config.toml
dataset = "melodies that start on their tonic, played by one synthesised instrument"
n_mels = 80
mlp_ratio = 4
parallel_block = false
dropout = 0.1
pooling = "class_token"
decay_fraction = 0.4
Rows from block 5 of a small sound classifier, named by matrix and row number. Rows with one number belong to one neuron. Each number is 128 + 24 x the weight over its row's rms, rounded and kept within 0 to 255. All counts start at 0. After the name is the row's rms in percent of the matrix's.
Before each neuron's rows are labels from the 100 clips, of 14848, where the neuron reaches its highest value: "responds to" is what is common among them; "peak on" is the class under the peak. Only what is clearly more common there than usual is listed. The data: melodies that start on their tonic, played by one synthesised instrument.
# fc1: MLP up (model.blocks.5.mlp.fc1.weight, 1280x320), inputs 214-319
# fc2: MLP down (model.blocks.5.mlp.fc2.weight, 320x1280, transposed), outputs 214-319

responds to: the note B; the note D#; saw pad; tonic: B
peak on: no note
fc1.546 176 [121 102 113 155 144 161 115 160 142 111 115  81 113  79  86 183 125 168 113 160 117 143 122 165 167 133 132 119 129 159 135 184  73 143  84 141  77 131  83 131 101 112 119  93 135 109 141  96 120 132 154 129 127 128 142 153 138 142 103 174 125 121 129 103 123 167  92 125 108 107 150 147  88 158 113 128 147  70 126 113  99  98 118  88 129 151 108 133 111 123 150 146 199 110 136 109 146 112 139 147 140 136 102 134 113 164]
fc2.546 191 [109 135  97 100 132 108 164 111 149 169 146 149 124 138 131 116 113 104 151  90 161 106 112 155 128 119 149 165 143 111 113 128 130 121 155 165 144 126 119 102 123 175 118 133 114 130 155 171 126 120  80 117 128 144 135 126 136 125  99 123 113 136 129 140 149 103 167 110 118 120 125 122 130 109 145  87 135 125  95 160 170 122 115 132 139 124 121 100 130 114 110 116 103 187 125 158 102 164 147 125 174 151 155 159 128 127]

responds to: the note D#; pace: fast; vibraphone-like; tonic: C#
peak on: no note
fc1.478 181 [136  90 131 117 160 112 127 116 127 131 157 144 173 129 161 104 151 149 104  93  85  99 168 118 164 129 120 137 110 116 125 117 147 109 140 113  92 131 138 112 130 130 111 164 132 134 109 162 145 150 146 131  92 143 118  89 180 177  99 150 116  80 177 129  82 153 151 114 118 123 121 135  98 118 140 136 129 108 153 145 153 135 106 104 106 105 137 146 153 131 114 141 148 158 132 109 156  60 146 136 124 130 105 103 146 120]
fc2.478 198 [119 145 139 102 165 101  99 109 117 160 139 136 201 139 133 148 115 113 115 158 123 142 136 123 123 133 124 100 127 109 106 103 145 123 139 140 100  97 153 126 123 142  82  77 138 132 134 140  87 133 132 123 124  98 113 114 107  80 114 119 136 110 104 112 148 139 141 111  99 152 107 171 152 112 129 107 151 106 100 148 138 160  75 131 152 128 140 165 172 137 114 103 126 111 129 129 124 119 122  70 140 164 127 122 110 136]

responds to: the note C; the note G#; tonic: C; organ-like
peak on: no note
fc1.85 158 [103 131 155  85 119 120 166 157 136 124 105 165 133  76 139  86 154 129 167 116 153 135 150 132  99  67  78 139 104 131 135 137 126 147 142  50 125 214 130 126 106  84 166 135 151 120 119 119 118 123 133 113 132 168 133  99 120 162 147 126 150 119 127  74 108 117 122 125 139 171 120 133  88 134 120 168 124 131 153 116 171 150 124  86 176 130 117 139 135 151  98 130 114 122 128 161  92 145 136 120 124 108 129 115 177 112]
fc2.85 146 [115 139 118 144  69 166 138  60  89 125 128  98  93 162 136 134 130 114 133  95 158 153 129 155 159 131 153 172 148  89 145 112 147 120 161 151 134  89 102 125 128  97 141  98 133 145 169 142 126 147  82 168  98 126  95 137 129 136 142 127 153 168 114 137 127 110 151 136 107 100 137 110 142 141 119 105 126 161 133 137 126  94 171 133 137  62 117  73 139 130 160 130 127 141 111 110 135  57 122 158 119 156 157 130 127 111]

responds to: saxophone-like; pace: slow
peak on: no note
fc1.195 155 [ 76  89 108 124 105 129 147 114 165  97 142  80 168 131 120 162 131 157 177 164  96 142  90 121 142  98 114 133 129 134 135 130 114 133 124  92 141 130 106 111 120 109 129 119 143 115 165 135 113 123 148 103 181 112 133 125 153 105 144 129 123  97 156 132 145 123 108  75 122 134 117 116  79 156 158 112 103 146 156 142 129 176 142 111 121 155  89 136  89 163 112 148 139 122 100 145 129 129 156 167 135 101 145 156 156 147]
fc2.195 167 [133 184 138 110 141 126 134 176 119 160 168 141 150 138 131 114  89 119 113 118 172  96 148 123  86  85 109  89 102 149  89 131  98 118 135 135 104 152 137  96 119  87 105 137 128  99  74 193 133 167 146 135 152 145 180 109 123 142  81 136 135  76 135 131 157 130 118 143 140  75 113 118 146 102 118 128 141 106 113 114 137 121 133 122 163  90 158 145 126 109 123 122 165 136 176 125 119 102 137  94 142 152 121 131 171 127]

responds to: pace: slow; marimba-like; saxophone-like
peak on: no note
fc1.108 166 [108 114 134 138 141 150 138  90 136 102 119 179 122 125  99 129  84 105 138 133 148 145 150 206 167 133 139 141 142 128 115 133 131 123 110 141 116 142 124 116 101 160 125 136  94 130 139 126  96 151 157 103 125 116 161 138 160 142 143 161 103 123 135 123  68 174  90  56  87 110  99 113 120 169 132 155  97 103 143 145 111 121 179 103 112 135 139  82 120 157 149 147 183  92 119 123 127 133 134 163 128 151 132 107 119 124]
fc2.108 179 [165 101 135  92 116 120 122 173 138 149 141 110  57 131 139 161 146 134 149 118 169  86  89 154 115 158 101 128 122  97 114 127  79 116 101 144 157 117 130 171 124 140 152 128  92 121  87 138 135 118  70 140 159 163 115 155 111 123 147 124 111 138 157 115 156 111 160 138 144 153 143  93 143 129 109 120 154 138 120 141 127 114 128 137 103 138 107 109 111  95 146 146  90 122 148 134  95 110 115 105 131 159 118 161 121  94]

responds to: the note D#; the note B; tonic: B; tonic: D#
peak on: no note
fc1.54 157 [118 153 153  72 165 132 130 166 165 137 126 111 124  95 139 127 100 140 141 160  96 149 152 116 133 127 148 121 139 127  96 136  64  91 103 103 103 135  91 104 120 106 127 144  97 107 117  90 138 124 169 129 132 135 166 182 113  90 163 119 102 123 171 133 125 127  97 105 109 130 126 138 145 129  94 142 100  98 154 167 103 165 183 118 133 114 144 153 132 127 154 149 164 118 145 170 120  92 149 158 128  98 149 127  85 150]
fc2.54 161 [132 144 109 112  78 151 172 124 139 126 126 137 105 148 138 113 116 129 106 116 146 123 121 124  88 119 134 133 147 146  91 139  86 139 145 138 133 147 168 130 141 158 118 147 151 120 160 180 141 154  73 129 125 139 145  95 175 110  83  89  95 147 157 174 134 107 112 131 141  98  85 136  75 158 138 137 129 146 100 140 185  99 108 122 152 114 147 106 101 127  89 127 122 133 145 114 140 122 111 104 156 153 142 125 138 138]

responds to: clarinet-like; pace: slow
peak on: no note
fc1.701 166 [119  61 126 116 177 125 130 141 144 154 141 102 144 146 129 154 166 144 147 132 102 125 121 151 160  50 101 100  87 142 111 144  87 118 122 157 107 112 109 119 128 124 162 136 136 115 134 146 138 163 133 130 156 121 110 147 127 159  92 126 118  98 146 107 146 149 146 111 120 138 132  99  81 118 115 116 145 138 139 148 109 112 115  92 112 120 104 101  94 146 101 136 122 129 102 163 123 165 146 123 121 141 123 136 168 161]
fc2.701 179 [124 173 161 163 113 139 129  70 139  98 112 138 133 114 106 108  93 126 123 112 144  99 109 139 133 174 150 150 151 131 134 129 163 116 157 123 155 153 130 144  93 132  99 101 101 107 108 122 114  97 125 130 157 148 181 114 157 106 162 174 107 149 122 152 109 134 121 134 119 155 141 139 171 125 138 139 103  76  81 141 110 152 102 159 133 136 117 126 169 124 138 107 146 135 136 107 137 105 100 132 152 134 136 128 126 116]

responds to: saxophone-like; pace: fast
peak on: no note
fc1.565 174 [112  68 121 151 108 102 147 114 121 120 129 104 128 128 112 151 163 152 148 121 142 141 144 139 150  89 130 140 140 118 149 127 112 146 147 121 169 120 113 114  98  77 159  93 169 115 163  86 104 141 120 108 156 134  77 130 153 118 133 144 145 113 125 102 145 107 134 119 125 150 147 135 121 208 131 119 135 127 187 101 183 140  99 141 152 136  58 141 147 183 138 138 127  93  99 137  82 128 139 129 136 104 120 144 127 114]
fc2.565 179 [150 152 100 116 168  94 109 125 141 170 150 172 150 122 140  85 119 117 114  94 109 126 162 138  99 160 123 129 128 108 135 124 144 124 135 103 118 112 121 134 124 145 109  97 120 142 134 138 157 142 140 104 126 140 114  83  83 145  88 139 138 139 156 109 133 128 127 123 127  90 135 170 147  64 140 117 142 101 144 111 101 142 127 130 146 137 110 183 163 123 132 105 157 164 142 126 130 129 130 119 107 155 117 112 129 154]

responds to: the note E; pace: slow; vibraphone-like; bell-like
peak on: no note
fc1.112 165 [ 93  95 158 115 146 116 116  85 154 119 109 120 181 128 121 108  98 118 120  98 126 115 159 144 173 129 163 152 159 140 105 126 122 138 134 138 155 106 127 102 113 124 134  94 119 147 129 139  99 123 126 152  95 136 139 160 139 140 112 125 130  93 148 143 116 150 141  92  74 103  97 144 136 141 123 130 102 124 145 134 103 140 181 141 111 120 127 129 168 152 151 133 155 138 105 118 105  77 134 142 127 112  84  98 133 137]
fc2.112 167 [114 134 150 104 145 153 127 145 115 153 126 150  92 128 144 119 120 145 162 110 150 119 134 167  79  95 112 152 111  87 125 105 134 120 177 175  93 133  90 166 125 138 111 118 127  98  93 157 144 100  97 110 126 162 120 133 107 147 152 151 144 110 129 126 151  99 193 139 120 164 149 115 138  94 141 134 125 114 115 122 154 102 125 127 115  93 159 112 149 116 119 163 100 134 133 147 111 125  96 138 106 143 164 123 145 101]

responds to: the note B; the note F#; marimba-like; tonic: F#
peak on: no note
fc1.123 181 [147 152 108 146 201 126 121 138 132  91 195  95 136  97 126 151 135 182 133 122 147 120 150 130 108 104  97 113 126 142 111 145  97 147 126 156 123 129 105 119 100  97 131  99 141 137 123 106 106 137 155 149 118 126 141 145 159 125 131 118 155 105 135 129 140 117  99 134 155  78 180 140 140 163 126 119 113 115 162 106 164 129  97 125 149 150 127 106 108 121 135 131 156 128 122 134 139 136 135 112 136 115  94 112 126 144]
fc2.123 216 [153 128  84 115  98  90 156 113 125 137  96 142 101 146  88 149 148 128 117 107 132  69 157  95 153 132 125 131 142 152 143 160 129 126  90  96 146 135 141 109 148 130 147 144 113 147 154 134 131 101 108 111 122 154 142 125 120 125 133 126 138 165 130 136 156  90 105 121 164 123 115 119 134  99 146 157 141 134 110 128 121 136 130 178 161 150  96  89  77  90 150  97 134 159 106 146 101 159 136 109 181 101 153 141 131 105]

responds to: the note B; pace: slow; horn-like; saxophone-like
peak on: no note
fc1.727 158 [142 164 120 123 124 136 142 177 167 128 109  88 128 119 158 144 119 125 140 176 117 129  85 134 118 105 151 161 141 136 168 123 154 101 172 119  81 118 132 117  83 141 112 122  99  95 142 108 112 111 144 113 113 146 138 166 141  98 174 133 154 147 108 160 119 125 128 121 148 133 145 131 147 142 116 118  96 124 115 152 134 144 134 148  63 135 100 111 145  90 120 135 112 127  78 131 148 111 130 164 113 139 142 175 143 131]
fc2.727 169 [116 160 161 137 110 129 158 100 117 110 131  95 132 166 156 146 113 104 163 139 143 142  97 124 129 118 139 115 130  97 138 128 138 123 156 178 101 147 122 129 135 134 100 109 135 132 121 174 109 110  94 133 129  89 182 147 161  95 105 119 136 138  91 132 146 144 131 142 140 129 129 124 160 127 112 119  98 156 112 133 141 109 114 133 180  95 139  95 122 120 116 134 157  94 137 135 177 128  67 134 124 146 163 137 159 117]

responds to: the note E; the note B; the note D#; tonic: E
peak on: no note
fc1.759 165 [136 128 143 109 153 167 105 134 117 132 145 177 103 114  97 112 119 138 164 122 122 128 142 115 109 129 105 129 106 127 130 135 125 145  91 109 131 173 100 125 148 157 138 113 141 128  93 135 141 124 168 119 159 126 188 178 113 150 179 127  99 108 123 133 111 157  77 118 131 132 111  97 116 126 148 142 117 129 150 131 112 139 188 120 110 144 148 129  99 143 146 126 159 110 159 137 112  75 141 143 124 131 118 156 139 125]
fc2.759 175 [142 133 119 142 108 122 145 139 141  95 118  76 132 178 139 109 131 117  86 156 116 118 119  75 115 174 127 109 143 157 142 138 137 135 108 105 130 133 193 130 133 147 136 136 151 134 138 144 160 155  84 127 147 130 125  59 129 109 112  86 120 158 135 144 100 150 135 118 131 131 129 148 108 117 136 130 125 155 119 119 105 161 106 138 155 135 111 121 135 112 105 106 101 125 141  88 135 117  91  92 127 154 137 120 139 133]

responds to: clarinet-like; pace: slow
peak on: no note
fc1.179 173 [135  93 145 125 173 136 137 165 157 122 153 119 145 116 149 137 158 120 157 146  93 134 164 131 134  70 112  99  86 156 131 137 100 131 131 130 106 135 111 104 148 104 175 149 150 116 116  95 126 179 139 142 131 134 116 150 127 162 111 122 155  96 144 103 127 159 134 111 103 137 130 118  92 150 102 141 130 137 166 146 113 133 116  71 174 127 143 111 110 136  77 144 129 127 104 172 139 146 152 121 130 126 117 115 176 144]
fc2.179 186 [113 164 171 144 117 146 113  69 128  95  99 130 147 111 131 116 102 112 123 115 128 124  98 140 133 184 134 140 160 106 152 126 162 151 127 138 154 141 136 142  93 148  97  82 114 119 106 144 104 100 123 138 153 124 155 101 143  98 152 149 133 141 117 137 118 127 137 138 137 148 138 149 154 122 114 123 104 109 101 145 110 134 107 150 132 119 126 147 181 128 117  95 144 106 124  95 138  87 116 122 125 158 127 122 109 118]

responds to: the note C; the note D#; tonic: C
peak on: no note
fc1.39 167 [118 101 154 145 124 136 164  90 118 127 140 143 136 159 157 103 162 136 133 107 130 126 132 120 135 129 100 127 123 116 153 113 111 158 107 136 132 156 115 114 112 134 141 198 190 105  77 162 137 156 133 151 155 133 132  98 138 105 104 116 132 111 150 141 126 137 140 115 135  92 138 123 114 123 124 110 127 152 124 154 140 180 170 117 134 122 124 152 152 161 113 115 142 157 122 108 125 102 139 153 138 149 145 163 130 144]
fc2.39 166 [124 150  90 131 137 128 155 168 139 154 117 162  95 133 100 119 100 122 123  91 166 112 144 145 119 110 124 158 129 171 109 134 138 136 127 126 133 135  73 118 157 132 138 128 101 165 185  93 137  69  99  98 124 160 146 184  80 159 118 132 135 178 155 125 133 105 101  93 100 106 159 143 143 116 168 125 125 127 114 120 122 132 114 135 154 145 119 109 103 117 156 150 148 148 136 130 105 184 135 136 182  93 133 119 136 116]

responds to: pace: slow; string section-like; marimba-like
peak on: no note
fc1.326 111 [ 97 122 127 123  99 138 196 120 140 106 137 100 131 128 134 134 116 177 135 149 141 104 121 107 144  65 111 144 145 131 109 173  93 120 115 114 146 146  64  55  94 111 157 108 122  73 144 148 104 187 152 143 121 149 133 149 156 118 116 155 129  77 146 132 135 117  97  93 128  91 149  85 114 158 113  94  91 133 122 155 172 136 113 123 151  92  84 121 118 135 114 148 166 136 116 136 145 116 190 140 147  86 114 129 135 157]
fc2.326 099 [119 169 112 116 182 140 147 120 127 169 117 150 128 125 165  76 171  55 149  99 136 127 155 101 119 103 125 162  81 104 126 115  73 155 142 141 111 153 140 137 125 149 121 139 114 149 141 126 150 113 139 108 143 125 155  82 113 122 110 127 126 168 126 118 160  91 148 107 128 112 122 128 161 100 138 109 123 178 135 180 150 109 108 129 122 128 165 128 114 109 122 124 112 126 132 158 162 114 110 139 105 164 118 112 118 129]

responds to: the note B; the note E; the note A
peak on: no note
fc1.297 163 [114 115 123 141  81 110 128 134 111  54 109 113 134 126 125 144 115 181  99 152 127 141 119  91 120 104 116 135 181 140 118 187 181 139 122  94 169 119 154 115 120  76 152  66 138 136 140 120  95 130 119 171 109 148 107 135  93 151 143 127 158 125 129 102  96 153 101 133  95 147 157 149 133 148 125 105 152 127 127 108 156 125  88 137 151 132 103 183 175 108 118 127 115  74 138  87  93 112 136  94 153 100  79  96 151 151]
fc2.297 161 [149 139 135 134 129 113 124 149 150 116 124 114 150 148 140 115 155 116 140 168  92  93 106  60 106 151 106  83 121 134 164 162 127 120 107  77 110 157 197 119 150 136 108 134 141 151 108 134 142 167 147  83 182 113 146  68 112 112 121 127 118 150 115 130 140 158 100 134 180 142  91 130 119 105 118 143 137 164 163 134 115 161 104 133 136 149 111 154 120 104 118 102 128 116 162 109 136 109  91  87 116 166 134 164 141  98]

responds to: clarinet-like
peak on: no note
fc1.183 160 [117  72 129 118 141 117 129 156 144 144 149 101 123 112 134 165 122 112 143 130  98 125 118 132 138  92 113  95 106 140 111 150 115 101 122 126 124 108 100 109 146 126 185 147 121 119 149 106 125 167 126 128 125 125 102 149 139 140  98 123 151  97 142  83 140 142 125 105 126 154 131 127  63 127  95 124 146 148 162 140 113 117 134 104 154 113  92 101  99 132 106 149 130 131  94 183 124 153 153 117 143 127 119 118 147 148]
fc2.183 163 [102 159 167 172 130 145 137  41 145 103 109 106 150 147 130 138  85 115 126 104 135 115  81 171 132 159 137 117 150 113 115 122  92 146 153 141 153 113 124 126  89 125  94 103 120  89 129 139  81 114 144 153 178 142 163 109 167  66 127 156 117 139 160 145 127 142 147  99 140 109 126 134 134 167 118 116 104 122  55 166 123 128 128 140 138 105  80 130 174 137 108 110 183 129 137 126 144 107 115 111 111 146 138 126 126 126]

responds to: the note G#; organ-like; tonic: G#
peak on: no note
fc1.655 179 [103 135 145 124  80 147 151 162 146 118  98  97 130 141 108 146 126 169 113 138 186 147 114 153 179 107 162 134 133 168 104 173 119 130 137 143  92 140 140 131  76 117 140  98 119 117 134 139 152 141 140 148 115 145 113 121 124 149 132 174 109 130 141  75 139 133 125 126 104 158 129 115 107 115 151 141 162  75  77 140 126  82 102  66 115 109  74 130 134 118 117 154 116 121 144 112 112 156 135 123 142 140  86 141 130 170]
fc2.655 202 [188 159  87 136 138  90 144 122 136 133 137 128 121 139 112 142 133 100 111 141 102 102 106 116 119 145 106 109 133 136 140 145 149  78  79  97 135 120 151  75 120 144 129 106 107 151 138 139 115 149 106 122 125 144 141 148 120 116  95 118 145 152 127 156 133 132 106 128 144 105 114 116 169 109 125  72 128 166 134 165 129 144 141 171 174 122 104  99  97 145 145  99 136 177 119 106 121 133 121 124 139 147 125 170 119 111]

responds to: clarinet-like; pace: slow
peak on: no note
fc1.418 158 [132  75 143 112 150 117 134 143 133 136 141 110 145 131 117 164 136 147 149 154 113 138 142 127 154  60 107  81  95 152 111 152 104 118 130 148 125 112 103 108 139  98 175 112 146 105 144 133 128 178 141 131 143 124 114 136 134 152  99 118 126  95 146 107 139 131 127 110 122 123 144 106  76 135 108 145 137 132 142 116 119 113 136  87 135 133  94 111  90 156  87 145 130 102  90 172 124 153 153 122 149 123 123 118 159 170]
fc2.418 168 [123 168 165 172 123 134 120  70 131  99 122 131 131 117 116 119  99 111 113 100 149 114  95 174 150 190 157 148 149 115 132 122 137 138 157 150 156 142 116 144  93 139  89  93 113 113 110 138 106 102 120 146 172 124 172 115 160 108 163 159 112 141 135 137 119 131 135 136 137 143 145 135 162 130 138 127 112  74  86 149 104 134 126 144 140 118 111 134 160 124 151 100 148 132 140 109 132  97 107 126 131 159 138 138 108 110]

responds to: the note G#; the note D; scale: blues; vibraphone-like
peak on: no note
fc1.401 172 [100 126 117 149 104 124 135 129 144  81 144  90 140 132 117 124  82 137 124 139 186 112 102 164 127 136 154 140 152 199 125 157 141 112 109 138 136 163  95 116  73 144 122 102 145 111 140 154 126 126 172 154 100 133 135 108 158 120 113 168 117 106 157 108 112 156 106 107  88 109 123 108  96  92 151 104 110  92 107  96 129 127 127  92 159  83  89 125 118 176 123 152 142 145 151  99 113 143 142 145 143 148 112 107 118 181]
fc2.401 195 [158 160  84 140 142 110 159 149 138 151 121 152 112 143 105 152 110 106 110 128 107 119 109 136 139 154 112 114 122 136 171 136 106 114  55 114 138 109  97 112 142 138 133 144 111 180 140 127 134 105  94 127 154 138 163 174 102 122 114 102 153 175 137 158 159 137 102 123 155 126 128 131 149  94 109 144 133 158 105 146  87 166 147 149 153 161 136  78 107 117 178  98 143 163 128 129 144 137 121 126 152 109 131 159 115  73]

responds to: the note B; the note F#; the note A#; tonic: F#
peak on: no note
fc1.550 170 [137 137 105 127 155 120 126 155 116  83 174  80 146 102 109 151 150 176 131 117 120 126 164 112 120 112 122 122 129 157 136 139 100 145 123 109 121 128 126 121  87  91 129  84 140 141 108 109  99 139 167 135 118 122 146 147 127 101 156 123 143 115 115 132 136 114  87 136 156 104 163 144 149 161 136 133 119  84 149  95 149 146 115 142 167 156 123 107 131 132 159 124 167 111 106 141 115 115 137 116 115 120  99 141 111 131]
fc2.550 199 [164 141  92 114 106  81 146 103 147 148 123 147 129 164 101 139 136  99 121 110 122  66 144  97 139 153 133 121 125 136 130 127 136 101  96  98 131 130 157 109 131 152 124 136  98 137 133 147 121 114 105 109 105 161 135 114 116 109 134 140 136 139 149 155 162 112 131  96 146 114 118 129 137  96 146 159 121 126 126 137 124 153 116 180 160 142 101  95  87  89 147 102 137 162 109 154 108 154 133  97 154 133 158 134 114  85]

responds to: the note C; saw pad; tonic: C
peak on: no note
fc1.557 181 [122 105 106 114 133 109 173 176 172 109 117 146 180 100 155 106 138 135 123 120 121  70 144 124 130 107  87 134 115 151 140 120 158 102 152 142 128 190 142 112 113 130 114 157 110 143 105 140  88 120 147 132 108 149 122 159 151 164 125 158 142  90 139 146 116 112 105 127 141 166 140 149 139  85 145 126 117 118 151 115 143 155 128 122  90 145 142 158 103 125 106 161 108 104  75 119 146 128 144 140 126 115 111 134 164 132]
fc2.557 189 [121 121 149 164 140 119 115 112 126 139 124 103 105 117 105 176  80 117 107 122 149 166  83 177 116 158 161 112 139  97 162 120 101 149 118 181 141  76  62 149 110 144 127  90 166 118 134 126 127 137 117 152 130 106  94 141 135  91 123 105 172 125 137 140 181 149 141 146 156  91 133 144 133 141  91 128 127 124 109  92 107 113 161 117 120  94 111 151 149 103 160 122 130 143 152 140 131 139 115 111  91 145 123 137  95 120]

responds to: the note C; the note D#; the note A; tonic: C#
peak on: no note
fc1.747 166 [118  92 121 127 135 114 137  81 131 112 143 138 159 156 157 104 165 162 151  92 120 111 152 103 155 107 115 164 119 112 145 133 125 144 149 105 107 172 133 109 110 116 125 152 173 108 142 183 102 146 145 118 108 146 153  86 201 143  97 140 117  78 164 125  89 144 137  92 114 110  94 118  90 136 131 128 110 126 177 120 170 133 120 117 144 120 107 102 140 154 121 134 151 152 111 133 141  88 151 149 123 128 135 113 173 121]
fc2.747 182 [126 132 119  84 152  99 136 128 138 165 134 141 177 129 115 162 100  98 132 169 103 142 142 129 136 141 108  82 111 124 105 121 121 114 109 124  81 110 148 137 135 166  88 102  98 160 150 136 123 110 139 100 149  90 122 106 114  87  97 107  82 107 123 128 149 147 105  97 119 173 107 175 141 109 129 122 147 118  95 163 110 164  74 126 132 160 152 158 120 112 119 123 139 103 146 154 144 131  98  92 152 143 136 124 113 141]

responds to: pace: slow; trumpet-like; tonic: E
peak on: no note
fc1.139 170 [126 117 111 116 142 122 126 118 178 123 155 124 136  97 102 148 107 159 109 119 124 143 163 142 144 154 169 169 186 112 102 125 104 145 109 156 148 121 125 101 125 119 130  79 112 145 140  92 122 126 137 127  95 120 148 181 145 146 132 140 155 117 155 145 114 138 136 113  93  75 106 150 141 157 128 123  78 108 156 122 135 119 160 141 100 153 145 131 158 131 149 127 131 153  84 130 122  79 150 151 152  72  89 109 122 158]
fc2.139 194 [ 97 158 180 110 101 175 148 132 101 145 124 135  89 152 118 135 129 164 164 142 163 110 124 104 116 109 144 169 119 115 120 119 131 107 165 126 110 139  94 173 143  73 121 147 116 108  86 143 161  75 117 126 131 160 156 151 145 133 172 167 134 137  95 131 150 102 150 141 128 145 164  94 116 107 119 185 119 107  90 119 117 108 136 131 108 107 127  84 124 128 144 133 118 131 151 164 141 132 111 167 138 110 172 120 155 110]

responds to: pace: slow; bowed string-like; string section-like
peak on: no note
fc1.454 075 [135 160 156 152 105 151 110  95 186 150 132 139 132 121 103  68 122 164 111 129 149 124 170 139 107 113 126 159  98 161  87 149  77 196 123 133 144 149 114 119  82 131 133  92 171  61 136 136 143 138 152 140 162 140 171 152 159 143 139 130 125 119 119 137 120 137 129 136 115 128 135 109 134 162 183 131 158  71 138 112 150 123 116 125 163 116 161 118 122 132 144 134 125 114 152 117 143  81 168 118 131 138  95 127 165 163]
fc2.454 063 [125 146 116 156 115 154 156 135 156 147 156 148 128 147 131 127 102 134 152 162 119 124  78 107 108 120 130 107  99  93  99 114 117 147 178 154 155 190 127 153 139 170 111 103 127 139 148 133 158 122 121 120 136 114 152 147 117 134 152 106 104 136 103 136 116 145 100 113 110  91  80 126 104 118 144 133  77 164 115 138 164 121 135 119 116 117 165 151  99  94  98 108 139 114 121 138 157 123  98 117 123 137 145 109 149 135]

responds to: the note B; the note C#; the note A; tonic: C#
peak on: no note
fc1.327 176 [118 154 127 133 122 157 122 116 119  85 133 123 165 117 142 101 141 216 123 130 132 136 154 105 151  92 124 153 118 138 101 117 142 114 164 145  79 199 127 109  85 103 133  40 133 107 144 129 135 117 167 155 112 141 145 141 147 140 184 169 121 101 125 131  89 117 125  94 128 125 167 131 127 171 139 124 106 100 139 137 149 105 101 121 148 134 129 134 111 127 132 160 157  85 108 125 134  96 150 129 125  99 142  98 151 152]
fc2.327 205 [117 123 153 133  87 155 142 127 118 111  92  97 107 136 141 127 133 125 126 140 120 147 106  94 104 150 108 100 114 106 136 139 107 147 124 129 132 151 138 162 143 161 149 137 144 125 105 154 175 134 109 123 169  99 136  99 133 104 149  89  95 137 111 137 119 113 115 165 167 156 130 132  92 110 121 159 115 160 127 105 100 118 145 120 125 126 136 142 117 108 107 130 118  71 138 116 177  99 109 122 108 128 151 119 142 128]

responds to: saxophone-like; the note G#; the note D#
peak on: no note
fc1.96 162 [108  71 134 123  79 132 149 100 131 106 107  70 122 124 152 161 156 113 185 115 112 151 112 120 186 118 181 176 175 106 137 114 100 119 156 124 126 103 144 118 118 132 124  85 137 125 177 111 125 118 117 141 118 123 118 125 156  92 149 148 105 121 130 133 114 139 135  88 104 137 101 114 110 176 112 122 115 138 157 157 137 119 147 135  97 108  67 123 133 162 130 136 114 100 114 151 123  82 133 168 125 139 148 146 106 130]
fc2.96 159 [160 156 131  69 131 130 126 157 119 159 159 160 155 125 155 112 120 153 114 107 143 104 170 125  89  81 102 115 110 128  87 126 132 109 146  88 135 141 148 126 147  77 135 108  87 134  94 129 122 131 170 119 140 155 169 168 121 143 120 116 120 110 135 105 133 137  90 131 129 113 111 120 125 111 106 143 120 109 141 132 158 140  85 142 124 132 148 158 127 151 100 148 160  84 142 151 113 134 155 100 141 131 126 118 130 119]